A small contrastive image-text model, trained from scratch: encoder activation gelu, encoder width 160.
Rows from block 3 of the image encoder of a small contrastive image-text model, named by matrix and row number. Rows with one number belong to one neuron. Each number is 500 + 50 x the weight over its row's rms, rounded and kept within 0 to 999. All counts start at 0. Numbers have three digits each. After the name is the row's rms in percent of the matrix's.
After each neuron's rows are labels from the 100 images, of 14976, where the neuron reaches its highest value: "strongest on" is what is common among them; "patch colour" is the nearest of a few named colours to the mean colour under the peak. Only what is clearly more common there than usual is listed. The data: made-up waving flags.
# fc1: MLP up (encoder.blocks.3.mlp.fc1.weight, 320x160), inputs 0-79
# fc2: MLP down (encoder.blocks.3.mlp.fc2.weight, 160x320, transposed), outputs 0-79

fc1.21 113:559571470542498527568544530459465564439509480583522539435549522546465441487479506583495520504489441460464509559539534491507468543427512535522490457487494494539456486455491476526557465551465453447464368458478566519520530571546478571462461590
fc2.21 158:450501519518586491422500510503476539512478471505419497501467517456430489524632457453489588507533529580437485415411478448543464576495498497512486509476515512471513449571519512605433476508423509490467530525468562507549485495449517476469497440
strongest on: purple
patch colour: grey

fc1.148 091:587454525561477526554502488501523524548573585451488504493535485490464560434460534518512514516535540570479536570474402524442480506570496437492448572490464457531494540446605489501540485503452505505528487470497410527429501527569596515461471465
fc2.148 085:452557517520485511459437534435464422503487471573557531559512486477500613564549466519581480473431517535479481475484581534421461412473466404509548581597497616507430584511468467535423574531520496503538491455509411430515514361598479487472455556
strongest on: teal
patch colour: green

fc1.123 095:440505465546562487608482531423499535444544575530459581511546487488505455474540474516484427463563449481496528454457538484607481423486600535516395498438445442492424477439460386505403455414397515498441537546438516502453505552555546588413567500
fc2.123 081:436491557478445579471518523542490486593516518519470516530547467531511552474444443516367519539424506524546515581505448571462377493582497498462565508437494569502442515458472577569426403490458542531538579509541547509528492455509483448418525485
strongest on: orange; white
patch colour: orange

fc1.257 112:579405603506545521528527484489448508510451517503537466495415517455439442477599486420508538460490479527521416523546450563501528537493496543501468494534488531547507538428510477499490484551632491522564503490531527475548503516449408453432432577
fc2.257 102:523454425465488442426520492429530486378557519547538532426507526474470471484535499520494464576452497480568502481534485520537492403605492514519553611495522545550518438498402479550495550512472509542515553483470465578577499467527554515539547433
strongest on: black
patch colour: brown

fc1.263 087:595532489547506572457557459444490507476378451467567524542495410500554509562553447573508440535411508491486404499574548489401413416438521512432528535442538460547500484455466440551512536561380517470541446441428528471652459476556503491466555436
fc2.263 092:505380362574644457545447426462419445526509540406518428423460496453509440581432541434527524572513560547522482552458453531543486481472467519493508491447441439513509484425452506486479517518566468500393498445488517480496445536466523492435400490
strongest on: white; pink
patch colour: brown

fc1.117 104:458482521534498479499449495364489472457476466545534471554463491473515493506584520493545468600448542537452563526451541511461452433520478491499531452466507527502494430567588565556568589494339500494438458512636581502468496447544508468537471504
fc2.117 098:451538464511503490450538474515512544570530624514439488383434532463451503549505445475398608432493480494582515512467481468557517527474439524585501608456485499524435504472431414434521516469540579445518438567434497496370458583434528512534568502
strongest on: red; blue
patch colour: purple

fc1.287 098:481420548492413465518551514460571413475535578563554509455444482519480455468484431512485517573472472500434478475475455337363541495474523568481461465500444457436530468515489501543586532518522506464457477524571474541515470535543432468504555517
fc2.287 104:515620436446509542528527531497562512514483450518399556469457507544469543541476572509478419399430569574510534562500482504533509550465440460545496476489454474473499565523568479579556554453442516527564514457359472489472500445529516438560454466
strongest on: black; orange
patch colour: brown

fc1.64 100:542476613497488447494500541473473488506503447515467557490435474488503565606478498517504480496431466503576492524479529510488521472454541565519522440489471444596437613434491468455495525508462551533540483594447620463465480570606458482518451511
fc2.64 103:478546453525442552530502510486543461520454478506543556496474512429474485554560444508500529538538509439491523467511448440454499639512452542522512488478592525499475546510565607415453526551478435540466521499439548455500488569535554531511550461
strongest on: green; pink
patch colour: green

fc1.277 102:496496466443501379454485506507456618486509526420490492501483553519525496542530496499490539422508395501426529516548530503496449463485505518535533448519489465562527493438585409588457447487606513521522453516508458488515419390539470418492408572
fc2.277 072:446546557560475538510528475411444459511522563452484541501508500531505469519420540502547573544543554549594549506484550567562441363546518504446411466420543564516570623516537509544522552453485499507523499479507622500533485483414495543499502493
strongest on: blue
patch colour: grey

fc1.12 090:477517403480410539510502483539528507514377448450569547594564502605447456480431422485536422502500504457475525611426494499423505515442476581332441489525425491537542687454527554504546500519454513528480550482518572524479578484544524423460562523
fc2.12 096:573554579502540482551544441557563429579498500480521430424471486502464494461488561448423585556441572469537445539489591597478493448576523538553443563540521516541462465530436511463509447486483562538465513500546478496416485543548445499438456462
strongest on: black; white
patch colour: grey

fc1.140 105:515525527525497579487471499543579481511509600510514471605468502410489516431484514442622478504465566478542484465434502435393547491442543515433491483539579486447449597451522501417464491578488577525455460556502440493465548496569567497421419576
fc2.140 102:448536524449537485523461539549480375459520417577503467420445515399458492461489450550554573501552444505533590567581501484516428454441505513421577571482456526501580391492598495456477509457501482502469528512453457473527545468479495512435494543
strongest on: teal; red
patch colour: green

fc1.300 107:427461435499491398563603605455571490453547505545466504465531542503514470623527419463429523466553456433546504513497476446514590557421527486529508510440522455399569499480515553493493561465509566490461523505506526470609497568397478465505494538
fc2.300 113:481520546458566432438550533549519516527467522510456456589443500560485543494432420530476512459478495430543485476451530408489494407503432466543544564547500515488578531564470425553505544462452440415459523460523536515497453590547530538559403540
strongest on: purple
patch colour: grey

fc1.49 091:483530510433570429556455518521515572469524394538528413545474533433463552632513476441458488475451479563611547508443456468481508573599526428467512541428549510551469507486418461505498540478472448530484494441544530514500511529587540504457529506
fc2.49 085:556453512536479518466555542476485485525420558479554591508569487476610497455455474553455544582450437533537466513502554461490490506563476499453477547485547477580536546480459457564483529469500575410561539490433506490468537451472447537494538513
strongest on: orange; red; purple
patch colour: grey

fc1.68 093:532435571515587529588427426521446464572464466507519576528525561488452472501438434510514536455449499532425548476564397437416439526467488412461487400533449539557439517607548461530501483416501389500450506504453458368519625600500558575561496496
fc2.68 101:475513492565428517495613384529467438451492529491468543491536446524467514481505599440487537499533494487532456522514573532538570478446453485580401507512386424471602506547533460577610486450557522561516457475520523487460534497542497406447570448
strongest on: purple; pink
patch colour: brown

fc1.69 100:468656429528522593536491545449450525541525542585517537450498570476530461480466489454480513454540480536544494585493456476505418469480548557487453472523504476549459496478401541572483585454444483557548500475474434487519561427455493576538529473
fc2.69 102:547580568466484526497519559504567521463540501399445430547485432462540581417465497511495492564464570448518533508555533512504428516440571483455389504481484417503504572491502536483590433483455507528533609528449509452505597429505461476497463432
strongest on: pink; orange
patch colour: pink

fc1.5 103:460544616415438473524470437567501460386548535510523502500445544487588418486370517563523460495491570490583511430464495425503487469481521562541468506495510463428530555478525515468449618593447487559518505497495583572492422546504518483552500501
fc2.5 107:497510651566546505454600542434499523438439526572600480552545532445501518425594490427494546393487522495483420550550566481497554516547559395471505480449505545494424590477539420527522506457475548441585496412459600496433526464497564471478510454
strongest on: white; red; purple
patch colour: grey; pink

fc1.80 098:467545602408578461505534444483479496537455568499465430440448487601533497467469468435583519465518501541481480416486367510540522485441544528611504438472494474516485529517522525515527483522427475572540522524489515649607422460568519464526454500
fc2.80 115:587389426503449501537521578567537442612524469468593610541440490526541510551468450494490521560534455423577425551515467543508459565464529479527489489552546513460459517507571456520535461436525514440508503447462466575447515472529484551425469511
strongest on: pink; blue; red
patch colour: blue; red

fc1.82 095:480471672533444508464481543468486507421508482479552515500418487433415582552524487459539542528546490491587480524456474538446541517464492484530493539527493498501488469435498567464527577461470413490533548508414388535535488459621509499459505465
fc2.82 086:551453478540523502546588485477475550493531519548529472582471502488489558582453457526502470553528536561514448501542466486502508525501434501355417470538453483429450432484526450545395368531470528545488513557451427570531527530527514477465621510
strongest on: brown; pink
patch colour: brown

fc1.144 096:539455448503398514442543602556460503418492370507523518510468507442579434510401529512498578521434519558588422528501541475520551545535453413444556535420473494467499489553488453470476483555491449456451571567494533520531525534523474518531433531
fc2.144 092:498505439483551590423477493509528464524525484494402553505482443479462630593540435591534504486553496551434439460619516524469521533398554439552511501534419476512478520450599497413561482524502477454462407480499468555511485466511432530447547602
strongest on: yellow; orange
patch colour: orange

fc1.87 089:491555571442485477475457558503413536464435538446478481552510613490480498474374478637540451487461460534470500465502429421363541499559606501565583547513483455454533464591503483450505548489455570437518501549543581486482485596495468444485525579
fc2.87 089:456525444536498526392539522511449492518558520459474410429454538521490562524454602538526436465564498478506413530508409512463462538371511513512493540462551563458491505396486471493537556426479497508464438527415453457533470478503601333478432442
strongest on: black
patch colour: brown; black

fc1.67 103:556486531507513398514499567536525531445459496461526560426425500475452427508416557474605418478500538501463472507480491484532457432507493549484464500474467472542525405514491590555534518518617440569519619490449465479581494529489578523537382462
fc2.67 066:565546457501458570557429365520468494435599598507482484492489427562501531517466565470505428556511391535550491539538572557598460463489470469464504452532473397460446483535494527613416435503495456466526493561483471469489466472528500552546432540
strongest on: white; brown
patch colour: pink

fc1.8 094:593489455443443497488578501489419448449468571499564503524495481458518469555466565558451566544479492502483498561521601456528477419438551535497469457455485525556544449519448400583527481470454519547448509548530459504541521432469489577509517377
fc2.8 098:486424496607503516492438508503387491441423532473476482582520475501493402493452389454543464410468560535518490536573444445483502503490440532486451443522509524439535504479498537586534419519490468441481420511558509513443495465506476467537554470
strongest on: pink; red
patch colour: brown

fc1.43 090:435474461534543444489521428394513408483501583556458529504525499436512474502497418453509426555482411459481520496544475482488533492442441464535582558527527447492629461524571498590398423546507457507468447581554448474542545583519615494496543510
fc2.43 092:528395501547473462498511501467529462496425382509478456510547515429486467537531507533500559459447520475503530498563531494582457606473416508360501503445515551567487434385390586415517476362508553497455560425476479514515496626476506501534420513
strongest on: white; grey
patch colour: brown

fc1.61 101:484513554583484529563530516481578559545501610605465544505491465527497409437443528529547468406513502508411524419394494463465477447435532395397563446438430485516449457489481531416517579487541492481582527509484417552530483480469544506427542523
fc2.61 083:503539527474535571447393540562552464543477508434560464493483518520482606494574476448569518576527488412573487436535521437531497474540536533498460419469492559589438547579477549516630399492576497537538461495530500392496523449528436455552509545
strongest on: teal; green
patch colour: green

fc1.282 101:566470508516506536503441494491431419457429592620524465496480526476468479545584467473523453514429374474539493435540551502516516464414386509526480518529515393531499459461494540546510413537546527442470497523554550496518499543550527445362505508
fc2.282 114:503378499512398515535453587444415503445433474569511451507557414476501373597491458569463516499447497484515529511598575430521478447508467522491456537392501512407506512427406465478537553457500512466492492451460433499530475488547495527531435486
strongest on: white
patch colour: brown

fc1.19 091:501512464474467570478537415584448584501490439520448545453495523563438502470481495478550592493443439570474478458451427519469407473493581465485433582492492595475450488585485520489586517577435497391546512558502478443508497552510565547419435529
fc2.19 081:489398596482487498465477576406466573467522442487561557486480516549434459461392590472457532557563501518593487492477468514496546484484493549491597539563548467575596458564497501501401405513574416496570452586553503535489455587417489657404469459
strongest on: blue; black
patch colour: grey

fc1.131 102:581491505555515484539431533405512547485545455514565549543474483525610505433567533480498558522552525590452484472438482497486519489515457450395474496482442606480558404476399461429517497423425542545562535484489523455438454558522452521506531495
fc2.131 098:473509523487458464406593420425491368543455528482481484542554509518429471618488438547539555444525481503491510592560619452483392551565455519509425499477530418596472472489546480519453489543516547521502488495555503462436490415506498566502533467
strongest on: grey; orange
patch colour: grey

fc1.151 096:519470432552467457559550550414479456454502465375486425526516453499549585522489503564481489519551528578532492533522496511461446474510513447529568434454407486557579480455531557521442506539473482533507445453430434451486510434451411511497536481
fc2.151 100:378426547490539446507503480589401438461474469555503532522425452536475439469512458365514489474411490454536534508495456457470414464415401444478483565494537570650468485495464481559491483482483507451405382449461526508488471448537508404575555509
strongest on: white; blue
patch colour: grey

fc1.35 090:521459511579616582581476458462460614440400532553418499451488512474469554474452488505527497404556494457499499528538529521544446526495492493501581473463530396478487564486511485496484501482477519576499516472584441392502549558571524511441488475
fc2.35 095:510529494485506520507443589471429508495522588496450577432548584548436471533496422443482469548481536486463491586484560512491434446411491465498584512575477566522435504479532543497365478574438448538466521480581568553545438417579517468585432485
strongest on: black
patch colour: pink; purple

fc1.56 100:488439477475440519576568548418507491478459524484584548486547546362495496534529457509471487457454419460449519487477482423548551532510548567503550401503529456495484535480501564450476473527403647580487586502409472523487496508470563492586485490
fc2.56 092:660454458486419515429491482489538456479494471508477378491460454400433571467450503506527594508496541426462429400532467458496487526504454515499427537542495519493535489462498552421564489500531450475491580469495573428493473533454479551425478477
strongest on: orange; red
patch colour: orange

fc1.312 099:452478504514546435544430501491506577493689521532519608498477473506620516463482531512503452508567456530469451542518491517541451440501586544439517448522478514346475490607472471467516427465465475515409529489555430401495455433469431468497565519
fc2.312 121:465507435489459502490522540602471431580510504556531571534505478460508535437534477549396529487535540486511407460537531498498543509477480429420567434436645485409551501472590531556442421534448508555483505453467502529502527481458526430529465489
strongest on: grey
patch colour: grey

fc1.279 100:451514416467496441525528423542460515482573411544463536523555514436474495466497516478496612521568466571546457445573484481479420576500506535474489476529536497515510518482556480573458458498413485556523495469645430372461531514467484542483635487
fc2.279 087:532494431565550455434424485481486454464468473560490498506544499480592476498426594531517511491519528544484555468479493413563451440551632552506499588482538531624466471491525460454445457443547437418508514560438486487444473540511565539414429499
strongest on: red; orange
patch colour: brown

fc1.11 083:366435357532470471540552540413465511520463561497442536485499587480467497567444523497479450498528464501565628470506506485507510448482551472550502478444563392574487530491491441489528525485430554460510477567465482386547488471557547629553523535
fc2.11 093:514471417519488586475484426564597504429434508577500503509493477509500485465545487487410507464485373454376527464550575476494545451451585487462488487445414482474540429497468499468499496477531367470500469474427466623514572418403437517489526481
strongest on: green; teal
patch colour: green

fc1.2 098:534492508520544571504491516476580526584527612568515494481505488462444419406433460615503498509539452512490517509427426508459509485405535445404473443547426503431449519480495493493470479566501467469544564455590487470448515444514537576479522530
fc2.2 082:463549437513561496523436511502464400517458586423566503437511505515485508483587546451518493466506528488488464450498593489498533447466453529538576511425423553563533428572476573577561471574548517525518440460466455437530420472481461558477449557
strongest on: teal; green
patch colour: green

fc1.152 093:510523504455518472502543422502524492556439469465441535493472539532514557453476422555518468477556431517547429496581537499453584534536533541541497453552485505511484479554474540495510418485470475463540384373602510546432552546526644410543469396
fc2.152 104:528488569479632563454467589546438475546539498583473473534483529502408464472559555492569454455461518525574560534472492531491480518512579468562539480518489508426474531552574429468638493527418526483517456461494513543455556464491589445516542544
strongest on: yellow; blue
patch colour: yellow

fc1.266 112:487407507485597402442537573465575585455581511458467529498510467466572586514487411597460549450421410555484520502503568596517464398419493529521503562508482481417558503483464483571491481464488512526578531549545562472442442473456528532480543555
fc2.266 111:490554562514549521530557546483530498504560463435594422541464477570463498496448461570482464555548506508510430478456483526527535471463505517499429502382475402580515555517621471558459469418485469483501432552533441535601563509443511587500461476
strongest on: blue
patch colour: brown

fc1.115 100:474490514404438431552489475483496442540595449444450558464498555496523459589424497398464539594585497641414494570522544497518516538580514441541525519461450436391485459532465482416509463476572535465540545439456453456565514551516464500430451451
fc2.115 108:644549547529546453471436553583498551569465468604548488602490481448514511521509531474456514455517442537493501514432526469491424560551430540495483446441478466507457511518532593527442518575472384571503520502433512563508491571600407505528475583
strongest on: white
patch colour: pink

fc1.45 104:578425508475483448650520487564518483545545570429445534503486393566459511450510499495471503467473557489510487455530508410514440550454494487472532441397482466444514560484437508436528466476474477487516487434434432537510430525485494572531526499
fc2.45 095:551454344484474562514559457494488600507615576521559529537489488436595459573422497497507492541519572438437411491470439506466484461531422464486510588518396450590483532518504483448449454561536467515489451475531419447497519525412505544509483485
strongest on: orange; yellow
patch colour: orange

fc1.42 111:536459559489475449443562591486482437577507514520468450500456520468522508570444537467491540545463483499513584520518467528463522418518476604441463515452501549521553502472537542459512466516476456496520481453554422475480424583509529606510602509
fc2.42 092:518551486536597504537511493445475539552536464549476521486514402483537516493491464541499504374569369531422578545505489645479464476493514507563503440531478510418523465424438469535540539453541509441529492494467537539503519527477503574516460419
strongest on: red; brown
patch colour: brown

fc1.153 103:561487453473466439542503519564523476533535497473502482499469485529486556548509555545455462445556430499536536561475507567548587542474517349518540515437487460427477436557405442508480569467424401501481471516608443459423436578497471569629525472
fc2.153 088:497515508512505467555494536546481501475435500594531482430510421497490467525583526479533452598528469513531413554543550415537519506511524498481561480570520567558468468595545494511470451543509469473524465505477487409470490600426514504448494435
strongest on: blue; orange
patch colour: brown

fc1.98 092:505552570531489555573558506521459425596576541473471517541530504418514483456574515465598519468482572484505568499525508563471489488504521380523508509445458457386437536493440570504424517470490448465524528532527442464435478420541447536481455520
fc2.98 110:434556501460457524509513574619572484457491463588526535390495441500443553535455587489527507450526559543577517492554578473416488538537490565524500430533539496512489481576528526523601540450479504553525527416521509447647567433564516528429514555
strongest on: teal; diagonal band
patch colour: green

fc1.319 100:435587545524562428431540438401402542420550521497524438479572475467537497556461424509522564486497485431537451544505527531427465521587510463494468513447482522514516511513516516468535546518466494470515490480583437545453421422564536509552537496
fc2.319 082:451474520499463522603565468509644498467483468527517388549443549506505578542468504486418510547516441472385521487483377460529547515447608493507537475520505532574484460523521452605471553512501559522571494482529528441549494568384532633531489499
strongest on: pink; purple
patch colour: grey

fc1.127 100:486575392586474440468556532572367538444591557499542514439509444467434553467469588452528431442528487562425554496481581476490508469546472530510513565491426455470560487570429536574492418492447461518527517383512543503396593387455562509415511549
fc2.127 097:519439616434518549498507464468604466593412482503473531441516547596480439494572464507448412551515488590455570420650579500491526490449470469550473422475596596463522461484512397472509461459522474541526586541519550532556474558475410520471508584
strongest on: pink; brown
patch colour: pink

fc1.44 094:503418511469612377504536476440498460465541536502514546490453545531466555537400570481386519422478530548523486493450539509532504578482511466544545466522503444533570498609500506377535404538451485470576452462527445485463499500537555400474629549
fc2.44 079:511444493537556529439564600445413479585419512649613434512481499504577556523497496514476391580549530509532502490541555524487500437523587520496463460581492520498511546546495496597461439524556439527516487500469422489574535529490451498574457589
strongest on: brown; yellow
patch colour: yellow

fc1.146 095:460628487474517478600528460521556590529539483430539562641442562442523548541470513553514512483572543399551427562493476484499505447481415539501478482460496433467471527434506518485525550442464520485536432457501568472507505520419539469360547532
fc2.146 094:563495474528551469462577422552531548504459518436459507547564465564455487582569518543466512532426438505478469433393552523402578477571521414520520460529541500513443476474551433566436593483474493459557458497432537463518506446496493489573460373
strongest on: yellow
patch colour: brown

fc1.14 098:542520408512503503492528477495603408493537529498469461489484494502532474520602450492481596515455500514604517557469430482476506438546569450552448501552533449503411503509476439492562479550575506519459439601468431547544475417479549558453523478
fc2.14 089:485453498430408457476448445502530529516470497493483535496502462544589501472519488494430498509512478444514524565529548530533521530493467556529467481507510485584519500514468541524512637589572479566463488499469389490605485469526481492502511499
strongest on: blue; red; teal
patch colour: blue

fc1.302 094:621391587524508468443447514502545522525511476528560550591525541527378538556539556466458459477499510590371436582512475528507425488534500475459459445552528517477447496509462575592474544477472617456498502471607543483500476540503499501431594511
fc2.302 081:544440548578534550583468542459501534565492523417431515490597554487456535557521479537550487511493527454496516545517437514499517421447396520400499515515589518497421507542613535530483484567461443446451511547436550456517365523489473585608539509
strongest on: pink; orange
patch colour: grey

fc1.18 096:471409471512452484479531483438574503499431457417482458503493561505439535473392526562400591484508483473476429515553461490494609532480494513443521450561498512525496449521498502504622568531489566574512409554439536471520506394518428462486520476
fc2.18 096:495525496456512531454514539531602518518409476550525518516508555456538507543549526464484465453528579554531527393439544400467475473487506514483521545353517531475421444514519547493592488608547413487568561535531616493445515425519536532474472483
strongest on: black
patch colour: brown; black

fc1.130 107:419414503447449462468498473448411549526484479570436501559475506444533446491543443466511467467472534641559480461553487517461548452453430595531561484586504489594499616446530488531448523563541494457527396528528454556571611509449432590555500458
fc2.130 088:418500419521428527470528509463590636403525438488427545493522425541476400485492400540456556469480393507556622438541452472492502425535511551552460520508468504512515538522482511571501518495486537473442521480539570470554501508528586558539530526
strongest on: blue
patch colour: purple

fc1.128 094:477444478533523441539475430561430521402417520503534576463527572539552481526404444504551470502518555493531500576516422517555471467546523462617562429538461509474518516502649490496472495501543521465534514656478514471422421465486463549509473392
fc2.128 110:567529630529545490464479519529603525522501499393507552536523478623454491498454611518460505589446386553449557630534583576412571556506483537525531428511448470548464552446499480557520524499491397574576478576555497538455523492540515573513510509
strongest on: blue
patch colour: grey

fc1.288 100:496537587524488492534429462497416413498431545364546533433509623407456498574528510497493534629455537517537575584596444428499532572458560485454481526523565481527467532552484510501544478511572504437436548467513468443466456500535423453483473384
fc2.288 096:494529501507551482551521392513468537483504502462506487581544531459563411431472531458523504551540442502414491485509594540477400458496575422474530436436396457570570577450516407563499515426493548550587463554459495492478476553499510538485517420
strongest on: blue; purple
patch colour: brown

fc1.106 092:554629504529604545540492448535501534481474457531459513406518497453522503495406457588378513462512465535500458429494394471521518589453502491586433460566443420532474540483495490489511434474566491587524493592524488461433557576504534426522520529
fc2.106 079:527511473404417423513586534488492495554534442409497412464468492445562519548519480435497520520554535407529515440597562452459460549556575521531538483471485521496466439517556549447512485523400544534520455533508569490493430504523448472501412475
strongest on: green
patch colour: green

fc1.104 093:479491528596461511524509477454529569499472452403504505463481511493493586487436515525503507435490567511472434367474504351476502443501531517461547518417562533545484532499415453544574529511442538441459600586470443506487452518544395468425521587
fc2.104 095:410488447484570529476537593474522433499584546503548581496440483486503548563517485515583543519449473587540546541514510537467416537496481454434559417511521446513438519497637635502501493440426509515467528455460480485486518469487545442462501462
strongest on: black; red; yellow
patch colour: brown; black

fc1.276 107:513446535406541417559477384490558534540463474491527542497474540496498547452491569495505525387553467559515522541421579525544597493542410412409563523528448511464495435497483572552536482453539547466482435503553496473409540528464530518491540479
fc2.276 117:515498517362531490530484464511489587483485495504406437392501502442411531389517540468494488511542538524530419525547474524461534508563462489506542547482518554444530529468565455504503552441564546488409508505457395545362522461516579570509523627
strongest on: yellow
patch colour: yellow

fc1.284 108:519438492482478431454396495561461537573559486507431465471424524534445546498584467450481617451454455542355558429572342493487558518524450570552527521584481444529522535422492499460520535493539484442533552555422490550504534566513594486438482488
fc2.284 102:460504527521505534495453576504467547550504553567485504466557485574538455485425476462523490443606530462635559487407411556522505427563523467516476500648530537525527508476581483524546449498530553554480539540451515534555430573387495395540432433
strongest on: orange
patch colour: brown

fc1.39 117:446558394456427492532461531474423551563552499445490371515507489489462496552457540556516493511494543439542525499592495474444458540512487566475486545500540483463489624429501558540645450515488400539485499449469510470447495506522512519493534530
fc2.39 100:532508557520530461568568498508519437471450397481522596602509475438516467490404448530521513560576471493466548467463493599490452518503514513554402547503514517486419474547515532544490515527594555484463429459507550430590441520560571604483568609
strongest on: black; orange; pink
patch colour: brown